From a checkpoint of a small image classifier: batches of 512.
Rows from block 3 of a small image classifier, named by matrix and row number. Rows with one number belong to one neuron. Each number is 128 + 24 x the weight over its row's rms, rounded and kept within 0 to 255. All counts start at 0.
After each neuron's rows are labels from the 100 images, of 14848, where the neuron reaches its highest value: "responds to" is what is common among them. Only what is clearly more common there than usual is listed. The data: rendered landscapes of hills, water and sky. In brackets: how many of the 100.
# fc1: MLP up (model.blocks.3.mlp.fc1.weight, 384x96), inputs 48-95
# fc2: MLP down (model.blocks.3.mlp.fc2.weight, 96x384, transposed), outputs 48-95

fc1.354 [152 112  93 139 133 118 123 136 126 144 144 111 118 127  97 113 191 105 119 123 150 129 174 124 144 125 131 117 131 151  98 102 122 128 101 160 149 127 130 134 139 132  92 101  92 134 129 104]
fc2.354 [137 166 147 116 147 136 154 105 135  80  99 101 121 116 100 109  77 128 127 129 106 136 117  91 121 149 165 126 133 138 151 130 149 133 169 102 126 115 161 108 100 137 168 107 154 175  98 173]
responds to: clouds (99); noon (92)

fc1.329 [143 141 145 120  97  82 112 146 143 133 152  81 119 101  94 131 174 126  96 168 100 142 118 122 178 123 132 118 126  78 124 136 139  94 135 145 106 131 118 119  90 127 129 118 174 127 143 143]
fc2.329 [ 96  90 121  76 133 111 159 140 136 109  81 112 127 100 187 157 159 103 164 108 110 101 115 163  88  85 131 117 123 139 121 123 137 125 133  97 165 148 123 128 135 133 111 158 145 115 108  96]
responds to: night (73); red mesas (67)

fc1.289 [158 144 150  84  69 143 125 131 147 145 138 121 143  81 104 136 127 126 104 138 130 112 133 156 110 171 171 127 120 147 134  89 142  89 150 132 165 133 163 117 137 141 120 111 131 153 126 118]
fc2.289 [141 116 115  99 133 139  97 100 162 101 117  94 109 111 151 167  91 113 117 150 155 124  99 161 168 124 159 142  98 132 142 116 113 143 140 130 142 114 112 139 156 113 170 158 105 124 134 138]
responds to: water (80); desert dunes (40)

fc1.205 [127 106  92 124 130 116 146 155 124 139 123 114  73  84 121  87 157 113 137 151 170 137 161 107 147 168  96 153 111 117 119 117 109 131  92 143 197 145 133 132 123 131 157 152 142 138 114 155]
fc2.205 [174 120 115  89 102 193 102 161  92 133 144  78 117 104 138 161  98  95 175 133  86 141 170 113 138 143 147 190 107 143 132 117 164 106 125 146 144 137 121  79 156 141 108 135 166 132 158 126]
responds to: water (88); dark volcanic rock (48)

fc1.139 [108 138 134 136 121 103 155  94 151 158 125 131 128 101 145  98 149 129 141 123 130 123 108 134 126 106 125  94 132 112 136  50  98 104 132 128 159 137 142 109 168 156 126  77 150 143 134 138]
fc2.139 [137 144 143 178 147 107 126 179 155 129 131 161 153 156 153 139 157 151 111 118 131 110  97 109  99 107  79 119 138 109 112 137 133 109 129 123 100 145 134 146  87 111 132 117 105 101 114  99]
responds to: clouds (94); night (89)

fc1.123 [142 150 160 102 112 127 103 130 151 144 144 117 108  87 202 128  91 137  99 128 118 134 128 154  97 181 140 138 139 131 157 126 125  86 124 123 149 124 173  98 124 140 151 145 144 173 145 102]
fc2.123 [112 126  85 146 117 139 136  91  99  88 109 130 113 116 139 144 104 134 158 127 115 117  99 187 167 122 164 123 116 100 146 124  85 142 148 131 121 128 108 138 130 133 130 135 118 118 125 126]
responds to: sunset (68); desert dunes (60)

fc1.240 [123 132 139  95 120  93 117 138 138 184 131 161  99 100 153 110 162 101  78 139 155 102 156 155 129 141  95 105 117 115 115 132 106 115 122 139 189 123 121 153  99 164 111  96 109 129 137 132]
fc2.240 [138 109 164 155 128 164 124 175 126 136 154 116 150 108 144 120 165 126 158  83  90 134 139 122 122  88 120 150 105 111 121  98 124 117 116 184 127 106 121  92 166 168  83 103 125 144 140 104]
responds to: water (96); dark volcanic rock (49)

fc1.163 [157 147 150  73  85 121 108 132 144 138 141 150 141  68 141 109 132 125  92 156 134 124 136 158 122 172 126 131 117 128 120  74 132  84 117 151 174 151 155 153 119 140 139 136 109 157 118  93]
fc2.163 [153 100 119 139 106 134 129 134 152 112 130 124 105 100 160 131 153 117 113 146 173  99  99 138 165 131 142 106 101 108 123 116  98 139 148 145 145 132 128 129 130 140 160 112  73 144  86 150]
responds to: desert dunes (52)

fc1.31 [113 119 105 164 117 101 158  90 142 124 134 170 127 116 168 106 173 150 179 141 176  96  91 112 140  89 135  69 163 111 130 101  95 132 125  96 132 128 142 134 145 128 139 127 140 122 117 128]
fc2.31 [161 103 157 147 113 106 151 157 152 140 122 100 158 164 151 109 123 154 139 102 150 117 115  70 126 118 121 165 133 125 102 120 136  78  99 125  87 111 150 118 126 110 119 135 152 131 121  97]
responds to: clouds (99); night (82)

fc1.135 [147  81  88  81 131 138 114 142 129 115 155  94 103 121 143 136 104 138 136 124 128 147 156 121 163 167 167 158 107 164 103 142 140 112  81  71 116 112 121 105 162  93 103 127 132 121 168 108]
fc2.135 [146  95 140 136 138 120 125 162 152 136  93 162 128 139 134 151 149 121 104 133 162 125 145  88 121  73  60 128 128  97 123 144 158 111  91 152 127 152  99 157 114 134 135 159 106  98 124 126]
responds to: red mesas (52)

fc1.143 [166  96 123  95  73 136 119 100 129 168 126  83 157 178 124  59 142 136 134 119 103  63 139 142 129 125 135 148 124 142 136 139 140 115 115  95 107 113 123 106 131 129 162 142 126 117 140 131]
fc2.143 [ 96 138 127 117 124  74 123 106 138  90 134 147 176 147 143 151 121 117 140  82 163 105 148 151 106 162 136 115 127 156 176 126  99 131 100 156 160 119 143 150 111 128 114 118 139 107 147 114]
responds to: snowy peaks (63)

fc1.183 [120 140 131 127 153 116 151 109 161 165 134 114 112 120 143 118 127 152 145 117  91 107 118 136 133 101 143  99 110 124 116  64 113 104 135 135 146 122 127  91 188 153 121  73 116 123 140 115]
fc2.183 [119 148 134 165 127 103 148 132 151 149 143 154 140 145 122 158 132 143  86 111 107 138  95 172  89 108  72 113 146 116 113 108 103 122 141 151  94 138 118 157 122 115 123 141  62  93 107  83]
responds to: sunset (57); sun or moon in view (52)

fc1.99 [167 137 153  69  75 117 111 135 155 144 145 147 146  91 127 114 134 149 105 144 147 112 139 158 101 179 164 129 128 131 133  82 135  86 138 130 171 143 172 138 125 140 135 124 118 166 113 107]
fc2.99 [149 116 110 105 112 132 104  99 150 109 120 115 109 106 150 162  99 111 119 148 150 123 107 178 158 127 167 125 112 125 148 105  93 121 162 133 151 121 121 142 152 131 162 133  87 140 118 143]
responds to: desert dunes (47)

fc1.66 [135 128 127 132 123  68 153 123 153 161 109 118 126 113 128  98 141 108 109 103 171 128 159 100 130 124 119 109 130 145 130  85  76 107 128 159 150 135 157 133 136 164 125 103 135 168 110 139]
fc2.66 [117 145 139 108 158 117 106 109 123 113  91 136 143 147  96 116  99 133 137 155 124 144 110  89 104 143 141 111 126 133 143 149 172 144 160 100 127 130 122 129 115 119 157 128 197 132 142 156]
responds to: clouds (97); noon (89)

fc1.146 [ 96 113 159 140 135 111 168 112 121 136 180 130 120 119 126  89 125 135 128 106 103 133 114 136 133 138 119 131 131 118 117 127 133 137 143 125 113 114 173  65 139 143 104  68 143 137 132 138]
fc2.146 [147 145 166 137 141 136 108 179 127 150 159 117 133  98 184 146 148 105  92 105 132 119 121 174  97 148 105 138 109 137 126 147 152 121 127 154 153 164 129  88 110 153  99  96  99 134 140  86]
responds to: water (99); purple alien crags (66)

fc1.35 [111 128 148 130 109  96 153  88 162 175 132 154 137  90 147 104 134 142 152 139 154 123 103 136 128 119 137 110 126 125 117  49 114 109 132 117 147 128 146 100 197 153 120  82 167 130 131 154]
fc2.35 [153 158 138 167 156 134 126 169 148 105 129 136 167 137 137 150 136 138 102 124 138 102 102 109  93 112 104 136 137 116 118 133 140 108 149 110  94 139 121 150  59 115 139 128 120 115 114 106]
responds to: night (61); sun or moon in view (36)

fc1.246 [121 123 125 126 132 118 153 113 175 148 141 114 126 159 121 126 116 165 148  97 128 152 112 128 141 102 154 134 143 134 119  93 102 111 120 116 119 132 120 112 188 111 155 130 148 130 148  95]
fc2.246 [124 144 164 145 124  75 154 123 163 167 110 125 155 126 121 132 120 126  63 105 132 135 124 133  68 117 110 101 145 122 153  93 125  84 131 158 125 139 150 130 125 120 135 123 114 128 121 140]
responds to: snowy peaks (39); sun or moon in view (27)

fc1.207 [152  91 140 119  69 128 141 132 145 113 155 152 117  79 157 115 111 132 128 126 137 120 148 121 134 137 139 144 152 131 125 101 130  78  68 128 143 100 189 124 155 124 125 148 116 153 103 115]
fc2.207 [133 125  68 106 100 160 134 119  98 147 118 141 143 129 140 136 152  96 153 125 121 151 173 163 132 144 127 163 128 109 121 141 149 105 111 136 133 135 115 151  84 136  73 139  84 107 150 114]
responds to: desert dunes (63)

fc1.142 [125 141 118 118  99  60 120 115 136 152 116 125 112 104 119  78 138 106 137 122 156  96 149  92 158 110 158  80 137 161 132  75  67  94 142 129 170  97 151 122 139 142 139  92 138 156 122 145]
fc2.142 [118 112 131 137 138 152 114 144 131 103 159 125 169 143  79 140 142 136 134 131 123 120 121 135 133 124 117 161 109 102  85 120 183 119  99 119  97 103 114 131 131 150 108 146 144  93 173  73]
responds to: noon (83); desert dunes (41)

fc1.321 [144 100  87  81 148 144 126 149 141 123 153  90  94 113 131 128 114 122 136 123 118 153 154 115 168 151 154 142 106 180  93 121 146 114 100  84 133 116 125  80 183 101  88 100 131 112 166 107]
fc2.321 [118 101 155 152 140  96 143 153 134 162  95 178 126 135 138 132 163 108 115 130 152 132 140  87 121  68  58 118 129  93 142 142 163 127  95 155 135 176 112 129 109 141 141 150 116 112 119 149]
responds to: water (83); sunset (61)

fc1.380 [128  74 116 145  97  84 151 111 141 172 134 116 128 110 143  95 162 133 139  95 184 144 125 116 134 124 115 110 145 116 118 108 110 130 107 136 137 140 181 124 169 115 106 111 163 168 106 159]
fc2.380 [128 151 164 113 100  81 118 110 128  94  91 119 185 145 127 126 120 142 128 116 151 107 106 165  73 167 129 119 141 155 120 123 141 135 158 107 100 118 149 131 122 118 115 116 176 128 117 107]
responds to: night (98); sun or moon in view (35); land: snowy peaks (34)

fc1.164 [168 150 141 132 146 129 106  97 143 141 123 136 100 140 143 136 172 124 121 110 118  93 133  95 167 150  91 178 167 108 151 147 149 154 122 113 133 126 127 142 149 144 135 113 123 132 133 151]
fc2.164 [138 123 144 148 137 184  80 112 162  94 109 112 159 127 161 143 137 141 142 163 141 137 125 127  90 149 123 181 145 115 149 130 116 111 137 161 136  66 143 135 121 156 149 141 158  88  96 129]
responds to: desert dunes (37)

fc1.97 [117 125 114 112 126  90 115 120 123 147 142 153  90 113 162  79 156  93 115 147 136 107 185  65 161 118  98 104 128 146 132 127  99 124  94 147 203 126 136 128 124 154 131 125 120 127 139 143]
fc2.97 [157 126 151  85 104 182  87 178 125 125 162  97 115  87 165 151 129 109 115 136 118 108 169 148 124 109 126 154 105 132 137 116 153 104 122 141 160 124 115 110 148 148 118 132 104 127 151 117]
responds to: water (95); dark volcanic rock (54)

fc1.67 [ 94 118 111 114 125  80 121  92 129 150 121 149 108 126 116  88 135  93 149 139 134 125 154 108 193  78 119 100  95 129 117  98  85 134 132 145 160 117 107 140 162 152 138 137 124 126 143 146]
fc2.67 [155 132 143  98 138 208  85 119 137  98 123 118 168  85 131 168 105 124 128 158 136 120 129 160 151 128 139 125 107 105 105 105 120  99 117 151 115  91 109 172 173 155 131 164 111 117 131  89]
responds to: noon (100)

fc1.325 [156 105 136 122  97 116 124 143 153 145 123 166 143 154 180 146 173 125 165 115 176  83 126 130 138  86  92 119 141 127 129 125 136  86 105  90 134 156 139 143 150 125 123 118 141 111 140 120]
fc2.325 [154 145 157 130 117 137 152 133 128 109 138  98 130  98  83 103 128 102  99 122 136 111 144 106  86 151 166 124 113 126 151 114 166 120 146 147 149 122 162  88 101 161 144  96 153 173  89 175]
responds to: night (63)

fc1.235 [144 127 119 128 130 115 138 121 151 146 147  86 116  94  83 103 136 120 100 118 126 151 132 125 138 128 151 129 129 146 112  63 115 123 116 161 143 117 158 111 165 157 120  88 112 165 125 108]
fc2.235 [119 155 154  99 152  89 117 119 140 108  85 115 142 129 108  92 117 118 112 136 132 128 119  77 114 149 136 115 132 160 140 136 161 131 151 116 141 131 152 116 121 135 184 122 159 171 108 181]
responds to: noon (96); clouds (96)

fc1.22 [146 121 150 121 120 123 118 132 114 166 185 114 105 121 170 129 130 119 112 100  99 124 172 110 105 148 110 146 142 140 144 130 117  93  80 153 151 120 175 109 124 131 108 133 131 150 143 116]
fc2.22 [143 119  97 167 149 144 159 122 113 135 115 149 160 155 112 120 146 152 177  71 109 154 112 123 155 117 132 123 141 101  98 111 109 119 112 171  97 108 118 140 113 136 115 125 136 121 124 115]
responds to: desert dunes (85); night (77)